config.toml
model = "multi-label audio tagger"
dataset = "babble in 24 made-up languages, each with its own sounds, syllables and stress or tones, from a formant synthesiser"
hop_length = 160
norm = "layernorm"
qk_norm = false
inner_norm = false
subsampling = 2
muon_scale = "match_rms_adamw"
adamw_lr_other_params = 0.0011
grad_clip = 3.0
batch_size = 512
epochs = 149.4
final_lr_fraction = 0.01
warmup_steps = 570
Rows from block 2 of a small multi-label audio tagger, named by matrix and row number. Rows with one number belong to one neuron. Each number is 200 + 40 x the weight over its row's rms, rounded and kept within 0 to 999. All counts start at 0.
After each neuron's rows are labels from the 100 clips, of 14848, where the neuron reaches its highest value: "responds to" is what is common among them; "lies over" is the class under the peak. Only what is clearly more common there than usual is listed. The data: babble in 24 made-up languages, each with its own sounds, syllables and stress or tones, from a formant synthesiser. In brackets: how many of the 100, against the usual share in percent.
# fc1: MLP up (model.blocks.2.mlp.fc1.weight, 768x192), inputs 0-95
# fc2: MLP down (model.blocks.2.mlp.fc2.weight, 192x768, transposed), outputs 0-95

fc1.628,199,264,198,245,164,223,222,282,199,188,189,184,179,273,188,203,223,242,238,193,218,204,226,173,249,186,192,125,209,218,187,159,202,182,152,118,156,209,140,213,278,196,183,238,208,186,203,197,231,224,210,226,201,189,145,154,234,188,268,157,162,202,197,227,213,230,226,241,179,127,209,227,147,176,148,136,282,251,267,189,127,240,228,230,195,258,114,201,179,195,185,232,269,261,176,128
fc2.628,241,174,221,140,224,206,190,121,186,209,197,204,200,198,236,198,220,214,270,188,208,207,120,176,209,224,201,232,246,193,159,233,167,296,331,210,256,218,268,163,155,242,169,169,205,268,162,200,257,189,226,216,260,239,228,155,218,264,134,192,203,183,250,149,200,169,149,169,242,266,225,258,144,221,195,268,191,132,151,201,173,249,210,236,170,141,238,189,233,208,146,193,187,246,241,232
responds to: voice: child-like voice (88 vs 24.8); /ɹ/ (77 vs 17.1)
lies over: /ɹ/ (70 vs 0.6)

fc1.681,192,202,260,183,297,240,233,235,194,118,225,160,200,197,230,206,278,144,253,257,274,198,197,210,197,175,295,220,256,175,191,135,207,239,205,175,218,271,168,262,191,225,203,201,156,162,186,186,173,166,237,204,239,210,150,207,202,195,218,269,207,152,177,187,143,181,204,224,227,204,185,230,206,185,201,211,204,313,105,231,236,216,172,144,165,229,116,262,74,232,177,187,140,270,204,150
fc2.681,190,208,160,293,158,174,197,216,231,217,166,188,202,154,178,198,166,202,193,149,106,233,209,212,188,227,71,165,152,207,228,200,222,120,179,256,202,178,200,205,204,204,211,131,235,237,258,203,205,182,224,204,188,177,231,180,204,210,170,157,275,252,162,191,199,233,202,188,204,169,235,156,166,224,210,161,174,200,174,265,184,196,254,242,242,121,259,132,324,209,252,217,287,167,201,250
responds to: quiet level (60 vs 28); /ʃ/ (36 vs 11.3)
lies over: silence (100 vs 41.8)

fc1.230,171,198,208,160,154,281,219,126,178,161,259,218,204,228,167,246,217,220,183,228,215,167,305,228,135,212,190,177,241,234,179,222,205,277,291,206,214,180,141,212,152,194,57,228,253,193,274,191,168,237,217,183,274,135,173,268,193,200,207,238,268,214,194,246,146,263,175,173,143,219,199,188,177,205,279,204,158,243,199,184,190,202,200,200,159,235,183,196,217,240,184,177,167,212,189,201
fc2.230,206,168,209,175,143,204,212,207,235,98,255,187,155,174,239,204,169,104,243,268,202,209,167,212,204,185,243,185,201,208,151,155,261,226,158,209,189,188,236,135,233,139,270,236,191,196,202,215,215,257,198,254,154,264,245,177,195,182,209,193,215,170,200,220,169,98,213,150,188,222,231,142,181,193,169,272,264,194,177,201,150,147,226,169,217,200,209,208,168,190,176,210,190,209,167,156
responds to: reverberation (77 vs 35); /z/ (74 vs 17.2); /ɪ/ (40 vs 15); /ð/ (37 vs 11.1)
lies over: /z/ (48 vs 0.7)

fc1.314,215,220,135,209,198,208,173,242,174,150,270,137,198,187,190,242,184,279,167,228,174,226,207,230,200,251,196,166,245,333,249,200,172,196,200,200,230,213,192,179,257,232,196,276,206,170,183,161,260,224,162,184,158,178,167,222,312,177,193,187,212,289,198,214,230,171,202,214,199,196,181,161,152,257,218,149,254,263,243,207,199,190,245,194,196,125,229,212,196,177,237,227,136,267,143,159
fc2.314,176,237,181,242,198,175,216,111,256,200,283,217,202,214,218,198,167,85,213,183,202,182,207,147,243,245,137,255,231,180,189,194,256,240,228,182,171,139,200,192,257,257,217,146,169,206,256,154,231,119,311,195,221,197,207,205,179,255,232,286,166,206,186,163,249,183,225,195,218,177,95,274,211,187,147,195,192,238,125,187,165,227,206,221,203,255,183,251,181,199,169,170,172,164,165,231
responds to: /ɣ/ (71 vs 13.8); voice: deep voice (51 vs 25.3)
lies over: /ɣ/ (64 vs 0.5)

fc1.449,202,224,200,148,189,97,209,207,230,195,247,224,226,233,240,174,194,178,216,203,123,144,215,129,177,154,219,177,194,216,172,201,271,205,200,203,192,170,291,202,253,194,227,168,275,257,225,73,214,245,196,176,190,202,243,182,147,190,198,258,200,171,175,241,275,222,174,188,179,232,160,209,182,212,207,211,182,214,201,213,192,206,162,207,190,183,161,191,236,174,258,136,232,189,157,97
fc2.449,203,174,213,260,192,260,179,175,271,199,277,202,236,163,194,165,224,294,221,259,244,219,136,196,219,183,237,195,183,218,181,196,160,141,182,155,259,235,208,190,120,210,123,182,140,169,149,290,182,91,214,185,197,173,183,219,268,256,166,170,192,250,186,135,206,173,207,172,216,179,252,209,150,178,234,250,243,289,161,156,302,145,264,185,223,262,235,215,100,184,155,218,166,200,289,242
responds to: voice: child-like voice (67 vs 24.8); /d/ (54 vs 18.9)
lies over: /d/ (39 vs 0.6); /t˭/ (25 vs 0.9)

fc1.491,122,254,189,221,184,204,207,224,157,198,279,247,207,236,235,192,246,99,191,156,175,158,203,252,232,153,258,197,175,200,159,183,179,213,180,147,207,145,204,199,175,160,290,228,200,268,199,188,231,275,174,155,164,159,175,203,189,216,344,149,144,180,194,191,221,192,178,184,246,155,248,218,272,139,220,229,325,191,197,216,176,202,164,214,158,187,204,197,208,207,224,156,185,203,191,192
fc2.491,228,273,183,168,225,233,196,149,289,128,191,204,197,247,221,180,186,165,240,207,232,218,160,179,142,244,181,251,267,177,131,176,252,141,241,249,78,223,200,157,239,200,133,149,239,189,218,239,180,137,277,134,223,201,161,191,184,219,202,138,233,212,187,228,176,249,202,200,203,211,193,325,242,216,206,203,203,191,171,249,154,223,144,158,173,197,245,188,219,265,153,249,212,198,251,189
responds to: reverberation (70 vs 35); voice: low voice (63 vs 25.1); /ɨ/ (44 vs 8); /ø/ (27 vs 10.3)
lies over: /ɨ/ (41 vs 0.6)

fc1.194,247,161,206,188,188,221,260,214,221,179,270,192,223,129,212,160,159,312,115,241,142,164,126,219,144,221,260,180,220,203,108,240,203,232,254,77,208,173,155,155,186,180,197,226,230,253,150,196,209,265,243,211,216,173,173,245,239,242,201,195,212,216,130,238,207,250,194,223,128,224,201,206,128,210,205,195,185,228,232,179,198,153,174,195,160,207,255,250,176,222,128,169,285,195,210,225
fc2.194,97,272,148,279,188,258,165,140,195,194,137,152,193,298,190,232,201,121,233,220,252,198,165,156,298,147,209,217,300,219,226,181,246,169,267,238,229,196,179,222,223,132,187,142,197,202,232,176,271,206,223,264,244,209,212,239,256,155,173,135,206,290,186,197,146,231,174,234,159,182,181,193,309,154,190,184,196,144,186,228,157,195,230,204,240,202,149,175,222,175,257,225,205,118,174,182
responds to: /ɣ/ (54 vs 13.8); /ɔɪ/ (35 vs 13)
lies over: /ɣ/ (43 vs 0.5)

fc1.425,216,215,221,147,206,209,260,273,172,244,192,181,222,203,198,164,150,141,189,204,245,191,225,157,247,175,212,180,192,207,162,193,255,189,284,142,192,252,177,169,243,178,199,209,163,202,206,137,257,230,212,181,207,229,116,244,194,165,234,218,256,182,202,174,173,237,200,172,190,206,117,200,168,241,191,119,210,226,247,197,223,172,198,238,211,130,245,159,225,256,188,218,240,205,165,201
fc2.425,230,196,187,174,144,199,141,125,218,252,191,226,143,173,223,215,203,234,263,242,226,199,144,257,233,226,250,276,257,198,205,197,161,56,229,204,178,94,220,173,190,110,230,210,260,177,145,193,194,182,260,264,172,200,207,227,204,264,179,206,251,223,189,201,179,223,208,202,193,144,200,205,293,255,240,223,166,219,193,242,145,238,221,172,142,248,183,299,188,138,185,235,145,180,160,173
responds to: /ɣ/ (100 vs 13.8); /y/ (38 vs 15.9); /u/ (32 vs 14.1); /oʊ/ (29 vs 11.9)
lies over: /ɣ/ (99 vs 0.5)

fc1.131,163,229,177,181,209,242,197,251,197,115,88,259,122,167,175,200,193,197,268,213,285,209,207,193,174,221,176,242,216,202,199,69,234,321,251,176,156,177,188,155,185,179,203,239,210,157,184,190,222,253,211,199,269,210,152,152,219,206,207,250,195,161,176,179,190,185,164,259,214,243,147,180,220,188,205,173,144,239,310,124,219,193,169,171,116,234,213,211,199,184,241,220,236,198,207,313
fc2.131,149,159,236,213,253,211,208,150,153,161,303,252,222,178,182,200,200,226,148,181,340,243,192,226,244,215,159,177,196,214,194,213,186,238,192,197,213,246,196,168,127,242,179,245,206,219,149,228,191,102,221,184,187,198,243,248,178,296,209,199,210,265,209,223,252,229,158,206,204,176,245,186,153,180,246,110,214,231,133,189,199,227,257,163,192,273,108,121,265,176,200,121,143,217,213,238
responds to: /ts/ (87 vs 16.7)
lies over: /ts/ (83 vs 1.1)

fc1.588,141,214,172,229,119,201,199,118,246,144,176,188,216,209,203,201,198,170,198,167,231,194,248,128,192,198,221,234,191,166,205,193,209,241,245,271,152,134,233,214,210,250,196,285,204,192,184,223,210,213,230,207,222,137,236,142,196,149,218,202,127,208,193,151,163,135,173,225,234,235,98,234,194,160,186,196,197,156,155,243,236,154,189,146,200,252,200,195,146,185,266,202,194,214,250,213
fc2.588,268,162,191,178,204,237,202,197,178,205,226,183,199,215,248,211,240,191,166,164,136,167,143,214,204,220,233,191,217,247,184,166,213,173,197,185,264,223,148,171,190,185,186,153,256,196,189,217,219,198,220,201,167,236,125,270,206,196,203,193,249,172,229,157,210,215,218,168,193,203,304,208,153,274,210,210,200,301,183,109,140,234,232,200,181,141,286,165,248,272,102,188,226,191,169,238
responds to: /ts/ (47 vs 16.7); /θ/ (33 vs 14.6)
lies over: /ts/ (34 vs 1.1)

fc1.181,180,276,168,168,190,212,227,240,188,147,179,260,217,202,188,144,213,108,235,198,230,233,195,193,184,189,222,205,139,245,238,182,235,279,220,172,188,236,154,186,165,233,243,158,193,253,159,211,195,199,196,196,251,199,174,173,228,200,202,188,235,113,251,199,236,186,195,220,204,179,175,243,230,190,172,168,340,204,300,171,179,220,241,185,185,166,209,196,190,188,136,198,196,219,219,263
fc2.181,216,223,205,161,225,154,123,162,141,206,253,210,218,229,226,114,204,193,171,196,210,232,214,242,226,148,199,199,207,205,208,210,140,192,146,281,255,150,200,201,254,235,201,200,210,189,174,205,190,193,208,181,244,163,213,232,171,200,207,213,191,311,208,158,248,208,264,194,247,206,161,237,188,213,188,207,183,229,141,169,248,126,137,201,234,160,227,234,214,229,243,207,177,192,169,72
responds to: /ɝ/ (39 vs 5.3); white noise (31 vs 12.4); /oʊ/ (30 vs 11.9)
lies over: /ɝ/ (37 vs 0.4)

fc1.346,173,186,182,216,214,205,170,234,185,191,127,158,193,218,321,191,185,173,243,217,158,209,158,212,219,259,272,173,261,194,133,148,185,194,183,101,274,218,147,198,184,242,173,189,202,340,199,178,236,127,168,229,265,244,188,170,242,202,222,252,155,83,201,207,179,163,113,191,233,227,147,151,183,239,238,183,247,197,184,185,168,257,154,219,179,184,187,158,233,181,212,288,181,131,244,208
fc2.346,186,159,253,178,184,209,147,186,202,196,207,252,226,143,200,254,162,228,109,192,179,196,225,159,189,146,123,195,194,157,215,222,222,236,183,209,103,162,240,194,228,173,199,207,208,67,139,196,200,277,191,198,215,160,157,229,174,111,217,173,198,269,219,157,152,202,201,174,169,250,252,301,200,264,159,205,213,134,261,270,161,141,235,207,195,226,204,209,144,231,218,184,208,240,199,186
responds to: /b/ (71 vs 20.2)
lies over: /b/ (35 vs 0.7)

fc1.372,204,199,255,136,85,193,159,152,200,167,223,163,209,203,272,112,196,133,193,252,147,180,220,189,236,198,192,190,203,214,198,205,203,192,163,123,235,247,193,230,166,55,177,201,202,220,208,119,229,267,238,185,200,208,191,280,208,183,165,164,262,160,279,216,180,283,215,156,156,169,220,218,138,241,232,264,212,198,208,241,177,172,201,229,156,167,184,212,269,233,176,147,256,133,200,192
fc2.372,159,198,200,234,332,215,211,236,192,238,175,156,215,183,94,202,193,219,221,155,171,208,198,172,234,211,195,196,188,148,187,155,176,208,247,325,155,155,139,177,224,301,194,155,173,192,161,262,192,177,217,217,216,233,244,212,191,186,194,188,144,236,185,237,237,150,241,230,261,301,204,234,229,147,175,209,177,296,176,189,195,224,142,116,244,188,163,178,132,161,200,179,198,259,178,209
responds to: quiet level (64 vs 28); voice: deep voice (51 vs 25.3); /w/ (40 vs 16.4); /l/ (30 vs 9.7)
lies over: /l/ (25 vs 0.3)

fc1.420,239,215,237,235,209,212,199,196,237,218,185,200,181,202,269,257,199,133,221,198,181,219,205,178,237,252,200,173,269,257,148,190,248,251,195,140,105,215,207,183,195,186,248,171,190,249,199,249,212,192,178,221,231,198,208,83,148,189,200,190,308,230,303,210,191,162,197,231,197,237,213,150,154,219,133,132,186,173,186,230,221,159,145,231,182,211,216,198,168,259,181,207,242,191,176,215
fc2.420,172,205,221,174,204,200,161,194,164,193,266,220,251,196,229,172,302,186,182,201,226,248,199,231,144,117,199,180,200,227,186,150,174,278,163,198,256,169,190,194,184,253,163,218,201,122,184,143,211,124,205,193,226,188,204,224,226,144,271,269,162,178,176,173,203,212,250,98,171,236,118,241,173,251,205,256,268,196,219,175,155,168,222,143,241,159,151,220,190,250,231,217,157,237,263,200
responds to: /ɝ/ (96 vs 5.3); voice: child-like voice (95 vs 24.8); prosody: tones (67 vs 29.5); /aɪ/ (46 vs 11)
lies over: /ɝ/ (92 vs 0.4)

fc1.275,230,186,226,184,359,159,239,151,231,198,186,258,148,188,200,172,197,188,205,143,261,205,205,198,235,206,202,227,204,166,237,69,194,170,249,135,245,158,201,149,145,169,207,154,270,291,226,145,213,172,286,211,238,164,188,243,202,208,211,186,157,176,244,265,274,198,217,177,152,169,201,215,182,170,193,200,272,217,187,209,200,171,181,295,239,147,232,196,206,158,212,204,193,192,237,125
fc2.275,170,185,199,138,98,271,211,154,203,229,193,45,190,211,196,163,169,290,218,178,53,158,183,153,152,228,221,200,179,199,189,223,195,287,159,198,198,257,186,240,171,242,222,202,262,104,246,227,196,280,123,182,192,297,225,125,211,200,232,187,246,198,219,176,199,182,187,206,249,232,153,191,191,204,233,248,165,212,185,158,184,235,278,131,188,202,200,200,152,213,192,176,142,276,176,206
responds to: /b/ (95 vs 20.2); muffled (low-pass) (33 vs 12)
lies over: /b/ (62 vs 0.7)

fc1.523,162,218,288,190,332,192,227,226,161,183,223,224,152,151,179,149,263,210,163,219,207,194,196,166,213,210,211,146,189,198,197,206,185,186,227,216,183,194,210,160,165,211,257,235,224,225,197,187,216,200,148,174,238,192,225,209,190,127,202,190,157,144,261,215,170,201,201,250,106,186,186,247,135,201,201,190,209,185,203,208,213,179,201,244,210,144,120,186,314,201,214,166,151,267,199,194
fc2.523,174,248,135,170,200,205,192,204,186,198,199,217,219,179,188,231,197,166,175,213,204,193,200,154,156,212,256,209,138,241,191,92,220,176,196,172,249,216,201,197,240,221,140,187,200,210,203,221,211,197,219,210,167,229,142,229,134,249,167,193,258,200,196,177,287,239,229,187,250,243,159,231,284,202,210,215,175,265,186,187,178,70,163,237,220,181,210,211,126,194,234,168,225,223,173,180
responds to: /ɝ/ (61 vs 5.3); /aɪ/ (34 vs 11); /oʊ/ (32 vs 11.9); clipping (31 vs 8.3)
lies over: /ɝ/ (58 vs 0.4)

fc1.744,153,227,267,210,192,217,145,171,202,200,153,166,228,94,201,223,217,179,219,261,216,191,140,197,244,231,230,177,192,212,184,162,231,247,207,204,168,173,203,203,233,177,241,188,153,179,194,196,216,167,154,207,117,188,214,157,150,200,153,183,185,249,274,248,199,217,174,155,230,204,267,234,197,174,160,175,340,184,184,151,219,242,227,161,235,278,116,237,214,240,193,193,143,273,174,195
fc2.744,211,148,145,263,240,167,204,166,169,234,219,233,166,258,206,212,159,204,209,192,172,157,191,207,186,218,199,199,197,205,214,220,153,171,199,197,219,190,232,162,233,120,194,190,198,260,193,178,141,242,226,243,214,271,198,238,219,201,274,157,155,195,160,204,223,134,182,243,200,242,197,184,193,207,231,190,161,180,254,248,256,232,172,271,238,148,221,204,279,194,189,169,202,179,202,211
responds to: voice: child-like voice (92 vs 24.8); /l/ (58 vs 9.7); /aʊ/ (53 vs 20.9)
lies over: /l/ (53 vs 0.3); /aʊ/ (35 vs 3.3)

fc1.630,199,199,233,241,201,201,251,176,200,108,161,194,232,199,215,207,163,197,206,188,225,245,210,222,159,154,196,129,203,225,208,196,203,174,182,128,188,186,208,211,220,179,210,212,206,183,234,226,193,280,165,236,194,237,270,177,192,273,185,252,111,218,228,215,264,275,143,198,208,193,242,176,171,200,135,270,187,211,171,207,157,161,160,232,240,193,68,250,104,184,240,207,297,159,180,203
fc2.630,289,222,196,219,167,162,205,199,234,197,192,196,218,184,169,199,244,213,175,137,178,203,229,204,223,179,186,228,198,176,144,161,185,261,160,227,266,204,240,197,165,238,166,244,200,170,201,197,249,135,273,130,250,155,221,221,189,163,155,213,280,196,180,193,197,191,214,212,238,193,187,277,254,149,219,219,185,158,160,192,226,228,190,183,261,193,211,189,234,187,147,225,159,172,172,148
responds to: voice: child-like voice (81 vs 24.8); /i/ (44 vs 12.3); /j/ (34 vs 11)
lies over: /i/ (36 vs 0.9); /j/ (28 vs 0.4)

fc1.295,181,225,204,164,237,182,190,195,116,198,191,183,149,192,182,191,195,156,187,287,189,157,172,123,187,184,240,228,187,211,190,150,116,205,205,215,235,144,232,174,149,193,211,209,206,145,186,171,203,127,158,218,198,197,186,240,190,178,267,189,164,153,211,181,176,219,196,278,180,192,196,223,192,254,205,170,227,238,185,211,213,236,214,226,190,280,172,230,291,202,193,136,162,255,189,149
fc2.295,209,219,221,213,196,220,217,208,250,227,255,204,222,156,197,203,342,200,180,140,232,275,227,193,170,170,272,150,215,190,213,208,187,196,126,196,207,259,142,217,236,247,203,162,232,225,221,208,221,218,283,174,194,152,225,164,174,169,187,143,257,181,218,136,195,194,204,176,264,196,134,244,228,180,201,191,187,221,204,213,167,37,196,216,171,142,221,207,134,326,214,265,207,261,259,231
responds to: /ɝ/ (85 vs 5.3); voice: deep voice (73 vs 25.3); prosody: tones (65 vs 29.5); /aɪ/ (42 vs 11)
lies over: /ɝ/ (77 vs 0.4)

fc1.433,216,189,181,190,185,280,192,289,207,245,183,196,159,148,204,125,208,221,212,226,143,164,239,91,108,154,174,219,198,191,224,192,271,197,156,211,160,195,238,245,208,199,206,200,236,271,198,205,139,211,269,211,226,208,192,199,206,153,194,213,151,168,192,203,185,197,134,163,131,234,195,239,196,200,230,196,191,183,230,154,237,167,175,213,241,167,246,197,181,211,78,207,188,212,191,201
fc2.433,197,146,211,264,117,162,122,195,229,230,268,170,219,219,155,196,164,165,174,162,215,109,172,219,154,167,258,135,115,234,187,269,204,185,220,201,199,209,214,252,201,187,163,197,207,235,182,175,203,116,153,133,234,192,176,198,226,192,175,262,242,196,201,199,123,184,251,179,229,164,274,188,122,224,171,167,139,279,211,241,212,232,200,203,191,179,203,231,240,173,361,190,213,191,241,215
responds to: /ts/ (45 vs 16.7); /t/ (31 vs 12.2)
lies over: /ts/ (37 vs 1.1); /t˭/ (34 vs 0.9)

fc1.28,203,151,201,234,224,255,150,218,198,122,163,223,161,200,199,291,221,203,169,198,195,199,140,172,153,214,295,190,250,100,181,250,196,221,208,165,184,206,131,240,112,254,209,211,218,238,204,215,190,132,177,137,186,209,246,157,207,215,192,239,177,115,234,130,212,203,216,199,211,140,261,183,214,132,187,202,292,150,174,198,203,149,187,264,197,230,231,256,227,153,203,183,182,121,220,210
fc2.28,159,186,216,175,181,194,248,197,200,205,230,216,220,176,231,221,226,161,208,282,226,148,274,213,207,138,180,161,171,168,218,155,208,226,205,215,180,178,263,261,178,179,176,194,269,218,163,260,215,204,194,301,255,248,158,237,192,155,201,199,203,235,198,214,197,185,188,222,229,219,121,179,200,343,95,221,202,170,171,192,196,205,171,174,185,180,176,78,242,199,229,194,228,226,202,245
responds to: /b/ (71 vs 20.2); /ɛ̃/ (36 vs 16.1); /ǃ/ (30 vs 11.7)
lies over: /b/ (60 vs 0.7)

fc1.403,213,200,183,175,121,181,231,196,209,243,232,220,177,158,187,243,181,179,123,238,227,208,167,200,211,196,178,213,118,157,247,175,164,249,278,209,225,190,268,201,163,171,124,181,209,179,249,162,202,115,165,214,189,189,207,254,222,196,238,214,103,198,162,145,174,181,211,173,190,284,209,178,164,218,270,152,159,232,183,228,201,173,229,198,175,147,196,210,231,236,282,154,182,236,212,312
fc2.403,258,150,241,203,283,141,128,193,220,167,231,147,284,217,208,167,195,216,227,251,174,208,210,183,203,191,224,194,300,241,195,171,285,216,189,171,161,203,127,170,191,224,181,212,166,156,137,185,220,148,173,210,184,202,207,217,127,173,282,211,243,208,228,217,166,191,252,221,206,187,130,221,216,247,94,269,225,225,208,201,195,202,193,214,238,199,234,275,202,246,183,245,194,266,180,126
responds to: /ɝ/ (91 vs 5.3); voice: deep voice (85 vs 25.3); /tʃ/ (60 vs 28.7); /oʊ/ (43 vs 11.9)
lies over: /ɝ/ (88 vs 0.4)

fc1.502,223,244,197,255,234,162,190,282,96,167,203,181,171,218,98,196,184,216,186,176,228,208,137,207,213,269,216,209,229,261,220,177,135,312,188,158,172,188,144,204,184,197,262,204,171,181,185,189,133,185,178,124,201,214,171,203,229,163,136,187,269,180,233,159,215,241,195,220,173,175,216,246,178,205,124,97,180,245,260,251,232,134,191,187,176,202,274,216,210,241,183,204,190,221,181,203
fc2.502,216,107,168,206,188,207,215,222,322,197,217,269,238,223,278,164,184,177,233,209,194,195,200,125,217,236,249,168,202,185,185,128,340,267,180,186,186,251,272,210,187,210,109,232,218,186,207,187,199,203,205,156,210,197,181,258,152,188,170,183,145,144,217,230,179,215,186,172,177,219,211,282,237,199,190,260,194,197,134,168,138,166,172,155,241,204,229,203,160,199,196,227,222,208,200,178
responds to: /ɝ/ (83 vs 5.3); /tʃ/ (61 vs 28.7); voice: high voice (51 vs 24.8); /s/ (36 vs 11.1)
lies over: /ɝ/ (83 vs 0.4)

fc1.529,237,143,264,167,197,152,118,230,203,167,195,132,214,164,200,182,264,200,192,177,201,185,205,164,251,172,170,177,238,179,209,177,181,214,247,279,279,244,145,83,117,160,198,205,181,261,182,170,160,249,204,191,334,163,174,270,223,171,211,232,223,210,137,203,184,193,194,194,222,234,211,183,214,218,184,238,263,191,220,197,228,219,185,259,244,210,202,113,197,202,149,225,168,204,220,161
fc2.529,214,203,136,238,229,186,159,158,250,219,280,258,214,232,129,232,187,179,178,170,170,248,227,213,214,239,193,224,198,191,204,122,199,182,186,202,181,222,284,285,211,173,168,292,231,191,206,188,247,191,273,201,161,181,200,205,174,196,178,153,199,195,184,164,207,209,165,144,162,216,214,219,210,178,217,204,197,167,237,265,209,116,210,239,198,266,225,194,260,210,213,258,308,257,212,149
responds to: /b/ (65 vs 20.2); /g/ (32 vs 13.5)
lies over: /b/ (31 vs 0.7)

fc1.625,318,207,204,161,210,195,204,197,202,112,188,168,203,241,200,161,202,233,183,227,218,194,298,168,237,194,245,223,221,198,155,196,141,176,194,96,215,153,201,169,198,177,189,249,222,195,243,200,214,212,163,300,271,198,203,208,190,179,220,206,151,258,287,185,204,159,172,198,183,177,207,224,198,201,203,254,250,198,239,102,109,208,191,210,196,192,230,256,217,157,194,182,205,155,245,154
fc2.625,252,229,177,230,248,214,186,231,237,253,199,241,216,143,214,192,95,232,252,164,172,215,156,259,217,195,161,176,175,192,218,152,223,223,248,180,164,209,160,193,222,206,206,231,217,198,194,158,222,197,191,198,161,218,168,188,254,212,86,196,220,210,194,224,190,203,220,211,202,208,162,227,150,205,133,150,202,200,180,249,234,224,215,131,207,251,202,165,220,211,173,262,217,270,217,208
responds to: /b/ (64 vs 20.2); /ʃ/ (28 vs 11.3)
lies over: /b/ (54 vs 0.7)

fc1.458,140,213,195,266,236,196,196,211,179,215,157,247,188,244,131,205,198,207,200,190,184,247,201,201,117,212,290,249,187,149,270,171,275,165,187,212,176,186,230,88,199,148,201,197,221,246,135,209,353,172,213,216,250,164,148,205,246,198,187,190,191,220,183,246,199,250,232,226,161,252,187,196,173,150,202,200,188,226,195,163,162,197,190,214,272,224,164,96,306,240,247,236,202,214,203,197
fc2.458,233,158,222,144,240,185,181,217,192,186,206,201,225,155,190,213,142,175,220,222,257,202,197,221,275,190,162,166,217,137,207,213,91,276,152,219,224,208,177,231,223,231,174,219,166,197,219,199,103,92,204,183,183,209,198,152,224,226,246,231,203,177,188,184,188,186,274,184,201,141,136,199,208,171,200,179,238,189,262,206,214,201,191,180,125,206,222,249,163,131,172,130,140,183,259,183
responds to: /ts/ (39 vs 16.7)
lies over: /ts/ (32 vs 1.1)

fc1.288,233,211,191,178,211,119,178,109,206,193,204,163,242,210,191,193,226,196,209,199,269,236,163,223,183,201,307,279,225,197,181,161,206,231,156,187,187,211,162,144,213,148,120,285,179,208,261,163,202,164,43,197,185,246,274,233,235,190,174,250,200,201,160,218,198,212,242,198,169,151,168,275,185,191,237,212,151,174,246,178,192,263,195,176,106,263,219,182,184,197,287,253,211,207,133,186
fc2.288,204,191,279,262,188,195,217,205,216,242,192,231,155,197,200,211,203,196,171,198,212,124,254,127,235,251,200,128,160,192,197,203,184,201,233,180,196,142,195,171,195,147,204,274,161,186,176,202,222,165,289,319,127,222,129,159,222,175,205,193,169,174,229,135,209,264,197,210,191,219,198,178,244,187,195,210,338,235,163,223,312,191,186,196,255,126,219,218,257,195,297,194,272,241,256,159
responds to: /ts/ (92 vs 16.7); /aʊ/ (42 vs 20.9); /ɑ̃/ (35 vs 14.6); /ð/ (28 vs 11.1)
lies over: /ts/ (92 vs 1.1)

fc1.352,274,204,289,154,272,173,202,151,215,265,192,240,193,145,232,178,242,186,286,287,219,247,230,203,206,208,232,201,161,132,165,156,164,219,253,138,218,136,240,218,164,190,158,268,249,176,219,183,263,183,169,220,176,136,212,178,171,254,193,196,233,170,249,192,206,295,146,212,167,131,173,179,170,193,171,234,286,205,198,156,224,200,195,239,179,270,246,286,192,207,218,204,167,194,200,203
fc2.352,262,220,244,194,172,280,104,154,183,181,222,183,211,199,189,189,187,160,206,193,186,168,204,200,202,191,183,201,204,150,202,236,204,159,221,278,191,218,194,166,175,204,265,154,208,81,259,184,148,227,259,199,314,258,208,198,187,183,140,206,224,226,210,188,158,186,222,176,242,182,204,176,135,159,270,280,211,168,185,223,189,228,228,248,140,230,223,239,212,197,179,186,200,285,228,223
responds to: /b/ (100 vs 20.2); /e/ (36 vs 14.2)
lies over: /b/ (100 vs 0.7)

fc1.548,260,211,219,154,240,168,189,261,95,195,205,144,177,270,206,141,202,211,173,220,163,198,242,111,178,203,240,188,210,224,238,222,138,197,193,201,179,241,196,160,184,199,198,249,184,173,216,191,230,168,171,204,237,200,212,249,186,185,190,204,196,235,205,234,153,184,199,178,188,220,323,214,203,216,43,137,179,207,244,186,234,249,192,229,144,168,183,194,200,280,239,134,231,209,174,203
fc2.548,163,198,239,211,149,217,140,220,206,256,195,271,235,170,195,189,225,127,183,200,243,239,213,203,225,204,236,170,299,175,183,218,233,232,206,202,199,177,218,279,208,204,179,203,248,256,211,203,215,197,259,237,207,163,171,196,155,200,176,131,242,199,203,205,300,198,211,180,210,187,136,200,241,195,331,231,189,184,168,270,93,125,173,144,169,226,219,171,166,194,129,244,212,220,255,163
responds to: /ɝ/ (79 vs 5.3); prosody: tones (66 vs 29.5); /tʃ/ (62 vs 28.7); voice: deep voice (62 vs 25.3)
lies over: /ɝ/ (79 vs 0.4)